Rows from block 3 of the image encoder, named by matrix and row number. Rows with one number belong to one neuron. Each number is 128 + 32 x the weight over its row's rms, rounded and kept within 0 to 255. All counts start at 0. Numbers have three digits each.
# fc1: MLP up (encoder.blocks.3.mlp.fc1.weight, 640x160), inputs 80-159
# fc2: MLP down (encoder.blocks.3.mlp.fc2.weight, 160x640, transposed), outputs 80-159
fc1.556:097128099119140098127106150180085116136141155105131123131159120148149142146140149094075122127077145188092115141142160108128104116116096084128173162124146156121155145105170176112123083127133139145108089134087115097174206119079183144145089146
fc1.557:153120143087116081171124103105103138093145154143111144160060149131167155117192071152119122133087090139111092125159147091097132140113156166139174072064151169128154115120082066138157118114159150137102098106088133122156136146113191097135116114
fc1.558:135119184097136110213135174095107123078094116130194075182164159179148138155101092123168115093109166072092069167100101132102185160162095126126106104197127136160181146146072119092134105136131072147127109138152125122153119185104105168139159086
fc1.559:171109112100115142150156175085148119179120126078165191157150125168125135113119123150145149138152115156118152170101165123130127102122197066135166171221171102103143176068118092101125130077151074111142089144027183141118127090107103145112125169
fc1.560:180142125111168137123086163138086056098133073145088093105129099146136151139131096173149076159114067173129106141170115148132206154070120089132119113071104151109151134178149136138115106150139118096130142119124138124078167091159132075087122184
fc1.562:112085140080133135174167137113096116093152113122076120116138129112116137139079142167146091162072124068143165135211134127161113074141061146159070161146149169148103059127155099059131096112129076139119096156101135164195113116093131155134149135
fc1.563:093163124106157106120029137142144104125158154160140148126202111104121119111051180151156096115177085174126093146133128090103128123122161102095163099141069111161095127096145105131119170164117139110124233099133108071098138174131062141130139097
fc1.564:146105202088138148173172098112121077091149120144129172173116156106143114093113063165126152127136136113098068117097150075124174138122115069058179145142137092131147118067102173101158144073075140096133095098092153119153130139154177100157132161
fc1.565:104125104169197145100106152156091156171145143152150090123092167098139212140157108146154132142126173116119105071140067158151128130097093138130129109189071158163106120160089030181149187154130092134155127148144099111139139226135159149169152110
fc1.566:110115106115154105156093166154080107144102131077137143144148150118092081141078123109056096124089122132175099172159166141113105085156100176063145164128166113099127110143122184170075162116112069178127145177153189104137117123209186138129128154
fc1.568:170129102127181122114103090151147087112146174140156164108144164142203164124125156108117117206083115087138111106116123154111163123115154150166144160072115158135128118138172203103123171080165096098146124151081085197132187191127136144129140130
fc1.570:081108179157135082117126154104130118054135187114160123142147147105036123157121085126156121118159166140140183126100072098173112128141181121122092154092166123091149131102109159176162136118208150139158152169127111200129119122140143133102080129
fc1.571:136085166096155116106216118091105110123134172061133175133118092166157123146073179131134094144133124131067123139121067129147139103147133160130141166153112122174061109122135137152104107098077135112164144111115078134165090141152145114160135158
fc1.572:143074144126202127196182129105165120135138175148150147110113107069089126120139175165158146181108123081112179122124119110134042147142092141093131171079116121185109113201149130178070093125121141125110157150141086140191119189110118132110107119
fc1.573:121084074094127096121166107063147146140140140203120100128214116138135123094127174107141147175140117197098145116185106128049127152176139144140105140149156126131102136127153167149106093133187142142176115139116096144132123157133144140131163112
fc1.574:142131157155200120107078101116065129099164122117125131102135139089122122103118104143112108089134128176090109106130137107127144090173111130146109075075158204048084099133100137158181174192157089122131128061096147089113089102101170096146120108
fc1.575:128156095172145179097109164143128094139134134138143120152124085142156137108146104204153115162143063146060090135136133114175187108128118147137152132162114122103137150157128136129161172167088095144127064057180066092130095238117154115142109078
fc1.576:077108125155172102100183130102129163165150109063071172106068081173109144167064122146138149111075133092123157104175138168122150118143071117163123100059117174167139118133146136119111119135152085194087171138109108164150149186139110182090118151
fc1.577:115168113154152115151103113097165116066128141184084159145153110118085136137062183157096104140116106118184120146116133126073079127090154126178111155111153181141165130060154155112111072158141117176120171169099092111122141089108107129166188105
fc1.578:166132098138070128154157039097137139169103109173072120116111102091200135131129127125105110137126157160138127090130141205158118110143141101106134144150115128146154172051123178169213140104167092137152130133095083087113155136140103113140081113
fc1.579:141096115084126136118170161117147180167151136108106170200121126144080145138151156171149115120130164104133080132130103135143176074114122130064038094154131110131129133086167127167113087165109108149151116124119175116166145093128184090115107128
fc1.580:156172157110131175097125154129085205084063127156115106109111127116128161151083148162161144095063146121151088134176136104175129114165150170115123167116126134088078160115137140106163161087159154101111114110079061086118147108141144156133165089
fc1.581:084120119095113078114154101143180124162160144136133180128109126067108097065171080153199149073072137072154150155083150150061082108105104110141171124118134116163079134176125095096150101221087057167104083099162125137141183092115139154117094152
fc1.582:154133124144085127107108178099097095175121171093169136125117091134116124143068087180133162026178139053128076179087130121120126135123097083140131150114099111137146148094111089140108111135125136130149137145113112114101105152203140116114168121
fc1.583:119164059170079218180096173135153103158145126153118129127140147101146180113136145156131077099079092122115106075103111130120091093065103163090089160156114140093095121131113086091119130164147126133138102114109102176158091079078115110132092163
fc1.584:157111123098097116074135179113153168134108141101167084130153132107097147091080149110091102165062097182080160069080122094076111118145101114103125100125124120141128134141121109100157120137067155152160104177115075119188168132089083056131173127
fc1.585:147120164102128131147149056192108136132071160133179101155120154137142162121156136090140136130186140106095155093075086129166165161101169087075156135129140132103153213107071156149160210150122174157156117094151098120151126145134104193148151091
fc1.586:147166116079103188172175145135146155129166161189084107165163116163144087120080179129071085080109116176137133116127129088138089151109142079123125170148111101128134167155136133136123159147126157090153119087119159065156141072165093109055081118
fc1.587:111114115146115116119094078170131110154162125148141176092140086111133122106122164152075117110090184104166094097148167163121158054163070149198144118154120130090183124148215137079182110134143164201119134170161163164063096091134104132086156130
fc1.588:170062111152144152146136169102057095173145159116096130138096145177186115106101198157113154148151149140125092082159119163166123107189110106155115088127066154146108128168114172142134158056136132080150114079124089135131138127150126126086143152
fc1.589:119151189081095143105100131161112060093148143140155082150124159108113128171112202134139161146129156146115173120142168177148088117069119207141127134131097147145150142155074106101074120089139117116157125151121145137150089177150177161171120166
fc1.590:108150103101168184133085128130093160139123118150130126163121169100086191107155181099146132155141153081097134121107100139114200149110101152126057090062136138179199118159085125136149183049156144165162168164166163096157133113127158095133156117
fc1.591:127110143158091057083119122158177097094120131084130089150071133097102159114117155070131123179114139138085112121126145112092108139123182137044156100143102147179100106084122130181164092140126156146140142130134171167120112095123132125123085130
fc1.593:173091112151092114178127171093087102112125175133121149134155107116157137119165124137158151148137136149123121108081134079147099127097157128076216095113088152134185120158147137090080050086107127222150106131155168121138175141106102132112124125
fc1.595:204182121106138176116173149109049124126103125122172145148123143091114130106146203109154117135073170102087081143089155189075178150145101072105144135103175132110116081122171168109125115130108122127121199163100141082112127119120120151137105167
fc1.597:116070134114134096116085112072091096171113193160144138065165115146102105172135158122142099121143148114073088125158109144150115124052086081173126172081129098136136123125130125067073137136134147106166123144058187189061114092131121119107121106
fc1.598:139077138098141130132150101064167174176144125131073086140085123074126134160171214080098113138149094085132143152141117117143127148121074112116092159102076078036132143147070136111138127125138160153124129174163142138141148149093135139153144123
fc1.599:191097132070062140112093084111132128191144164168117130122118134169161149088113085118079135190051140157146114131102092180101055135118121194115079130123132079149057175121134164147091079086081097123125147111127129082105161125160120071104146137
fc1.600:134143111152108121153181122115106164040143126171077111094118182144148157155035145120136072104140181142146119139191108192187126086138142111103123150139107129113144147059121167098136154130104079151151046124062122172141117168122152111084142114
fc2.556:125167174121109102113149113118140089113112087177176099096111123113088149154084137106183148151148150076162146122143154160069121152068168122146146141154102167143141067098101097167135168138107159142164185087117158117104125102131167165146136104
fc2.557:114121147107124106159144147186129111153103117125144145142143096036105102195153157118174151146090120078153107143148138120136178160117179108153115142134088148108108099150153104113134113150094165114102127125185165151155189103122090142183161142
fc2.558:198102196161126135136087139156066056094127154096094068086159098142161090136152079120157168091079107091194134177164145169140087151146092141120128107144065096134107110127132080162153128141136123111110178128117122108131129079181100112113112116
fc2.559:052124086115135155121085153106079116066133116126141130133087140169170143125138130142177067156166114107116101126199159043114119150142106163138121094081135109110049131077174161167126094151125108161108080086136057142120116160151133115126108113
fc2.560:133168152174127101133126139157180137122100113052127140114132147113138133126117110091162161102122200018152122147100090101126065091148128137186117086132109115163153143172117170137140176124112183137125094169125143101143093176105144136092166135
fc2.562:165099165171117196121155144082165123075159140153177044113145182110095165133125140090158185072115149167173140111139160116110130166110138140077137163153130138094109096163089149171181108128141121073088096161115158126166136141082124158164123179
fc2.563:096136110141109108102154178176141152181133124158159156109120137133110111141080041073084184109082135074084147083142095105163122143106078130141106100129133124108111139094122063202095082087164137147109093044127117171166132113105190133156076157
fc2.564:117158122110112083125111120116110172118162188154151111166075065127066157141132159145127110122098178155109139135165155121122075109137133134141138086144112150106139122167125090133072157185104133114138131121094103131166090073102152151137174171
fc2.565:155161193066114164127148162110169165087119126142111175139168132140128099131093101096071189130126120129097110114109159090076163156179145117141124103086187105154144151141120141119135078136074064188117120126122098154132106158126096140093125141
fc2.566:157170185092086163109079154138129079067184114156031144125100171160135179088075155148172070057181149191128162127130108097113130147149153086109109152162160173124153174140135107147153082160152134105156130115117099103161096088103140074132124099
fc2.568:122075144208064104048123186153164106120131069124138111160153132188079173084136172132105123074084139143172212089126138136165078126113161088124154103107136111087101142094115141113129078102171132146106136117132141134137100113077080177100119114
fc2.570:099117078154132070189081171098137121149134148111142112173143146151078118104159103187130029114149125102161137147136147169118127123101102121130120079155109129144109109089163169153096187137122129113135145084132088071144087157128119128165139100
fc2.571:089152111119162162140070215160137140139171153086134113129091081155143116131210133167156121119059134144125163135136140190093105123138060133138142119129118160051124138103161143122137139116124060123113124103088172098090137044153122191089165140
fc2.572:103143173170131136117125125136156128121113127131114132142116105139093164111166129153132061138071133152146179131129076136035188111108133174125149096119161100140123103227120122147118142122130113145200109116136167143176114111107134100091125167
fc2.573:157111146165174131115148089123151097202066129147108098142092099170132109139154103129162117184145135164088167081148124108083077090113148103125097059177143122095095132098094094100195109205180105054130148152150159123102144132188186162134159094
fc2.574:109146163147159137108156156174149127146193131103126097155141153083137175121165115117119088071173156155163115145144130161136129107083113133144168165194151117090108127106189104139133135178133192100111091145117142157141137122170155131195195088
fc2.575:084101105139108125167140124143132135125169155122137108107113137138168177166085075123144151174134118090139217096108140149143072077114101136134130084150075097116058128183071128144138073108078110137066185124130160144147107072115132158112170124
fc2.576:104121122147138122183080146108139101161035157141199124136158112184139081105145101113071093111138128079127140138045118114178136092089109119137144103102122182192140170126122115117122081132126131090160161119115126137105102084182183095104100126
fc2.577:115161174140117136072175107180082106182125109174147079126161160185154141135098176114105151114123062138140137166178163074151156111098167145148184082140139119141164155175186085137083101101141171121170095148103123112152087142106145139094151113
fc2.578:192088106075125184138189148046167160060122088140127127154184118176140092165114208144151157110134156137070148151144124144154161125111091127057154150073151121142098122127141143148113148121043106113078127169108127136142136117151113106100173124
fc2.579:145140127141185119153138090124161129057133104169150154142143102112129126142116127194149170038090124111118186107143114088120090095128154155107056142087153113110166132118121148069123085125150225098140168175139140137157139146098121110147170111
fc2.580:158170142119118111124127153123183180102157123111152146153166126247180135115148145093165176099100094094112150137137199137147143047194176131162134128135109136049104132141139090105094099141086095120074126180136160156148159133096095110117155097
fc2.581:057140056090156132161095163107150103078119127131152186140140176141156131150128097113059132157150109059124132141125109079093146134155149125084146156096125166089146126085123129098124136121089090117121159149190069114116077158173096135103125124
fc2.582:168113096123146113120166069118175098123101116158117139061180129155137134116166100131139088135143139156135112118181072141135140079143096188152134154112151125097104161137092104148155088203093160078063099104153041094143116110046121119086128148
fc2.583:118091146128103119118113106165132166158071108095113112112137107179135119170065104167084189136124100169212165113142141086126143132176205087115101139104162197102144110113148135076158155127109072138136124169185125169096145091137117128175140058
fc2.584:112127117152127085123102108143112150156135118138202113189057078132116085125085092188130164158179152147115115118122081102168148156076202205145175076122116173119154142081151117139078095179164099138110111160119157158094115155110144138154144103
fc2.585:143159105179134166162079109134167165078165141102088147119129089141077112080161075091162107138113156108141076173079117156117117129132126087178116166081122151153124120188099089180141100090109154168119050098133183049153094106158104169175133124
fc2.586:023158115173128108129094132103082124111135109110133119099114165108125122133127111150143094120142173152113098169090166116184142159153166125145102120168110152122109166130122068172117137151143138142160170178139175114111056170116139061139147146
fc2.587:124101103176165191106109154109137169130135101124077178179078149122118109162119120139141128098137172121117185097171140140064095109090152134127119063074084100143100116099180175101075137147067105136077186073112131075154126186087095126090168114
fc2.588:160129131106083111214083117158127132143148087142134102129166152146130115144161144174128125067076119158116114152136115118085145090069115117182139157182105159129113132097086115106123150129111156085166181149133158214123108100149108131140127163
fc2.589:162115071153219113124177118135153149113139114199129144205149137126134136111169159151164105136163101137161091148133127103157159094127116110112120104196119132072120094128192160135133120121123158080081145102140090146143158113096089133144163175
fc2.590:132165083162127164125165130096157183159155151070149100128131065145143097097107173141123079089111089123127156135098141163124070049129081147113141149124125150094103136126189185159152176073079118095052083134115132142103136124136120166096091109
fc2.591:181079079132163090121132125146102101073108160151149107170116111132158123155182176134134112142152161087140137111113153190145098135165158134139143118168138072086110106104140123037095180123140073120117129151146132125140123090166168144114176135
fc2.593:081081166118101095103184132123111113124114134082156125136153164136143092147148131161130137087156146125109142082077079170135147093140093124087059187144105143071176070142111176120149116143108165134174144159154090113109073100160130113075048097
fc2.595:133157134117150136089147153142167158129141106144161091107139098154082145122107196180116145139138107163157148123151144121139150092119146155164089088159156165075144159096139168110025161150127138133132114096144120125149113164108123118177128118
fc2.597:174196099103122144100116104160091074129131099138115127075110073168141132106091173112152183103083079130110145114112144137170111128191136177128144110152140161092164080190113174116148095108214112155111071139136117079106095122171073148127153138
fc2.598:140192099158163128111081098133107120078117127117131134083113147089180110119098082126126118158146148146092142142134122140102124148152214076101049108114153129167121152105140090179095113163153134159086167210080083119075079052188170135116152091
fc2.599:109187164169110095159239119132171180094089086115124079126127159127099126160131079124144169112137158127121143171077107106141086119130130134106190071129141130160119152074120105111154150201144094103137110186170158141123107077150120067165137104
fc2.600:173128125149143163112114162118107139100179138124160123154132188149049130100136113189102124130109119136096140125049218082156117090150091109118147160116153104122115113117119115162071153217185076079212143174170203129141124126117123142115161164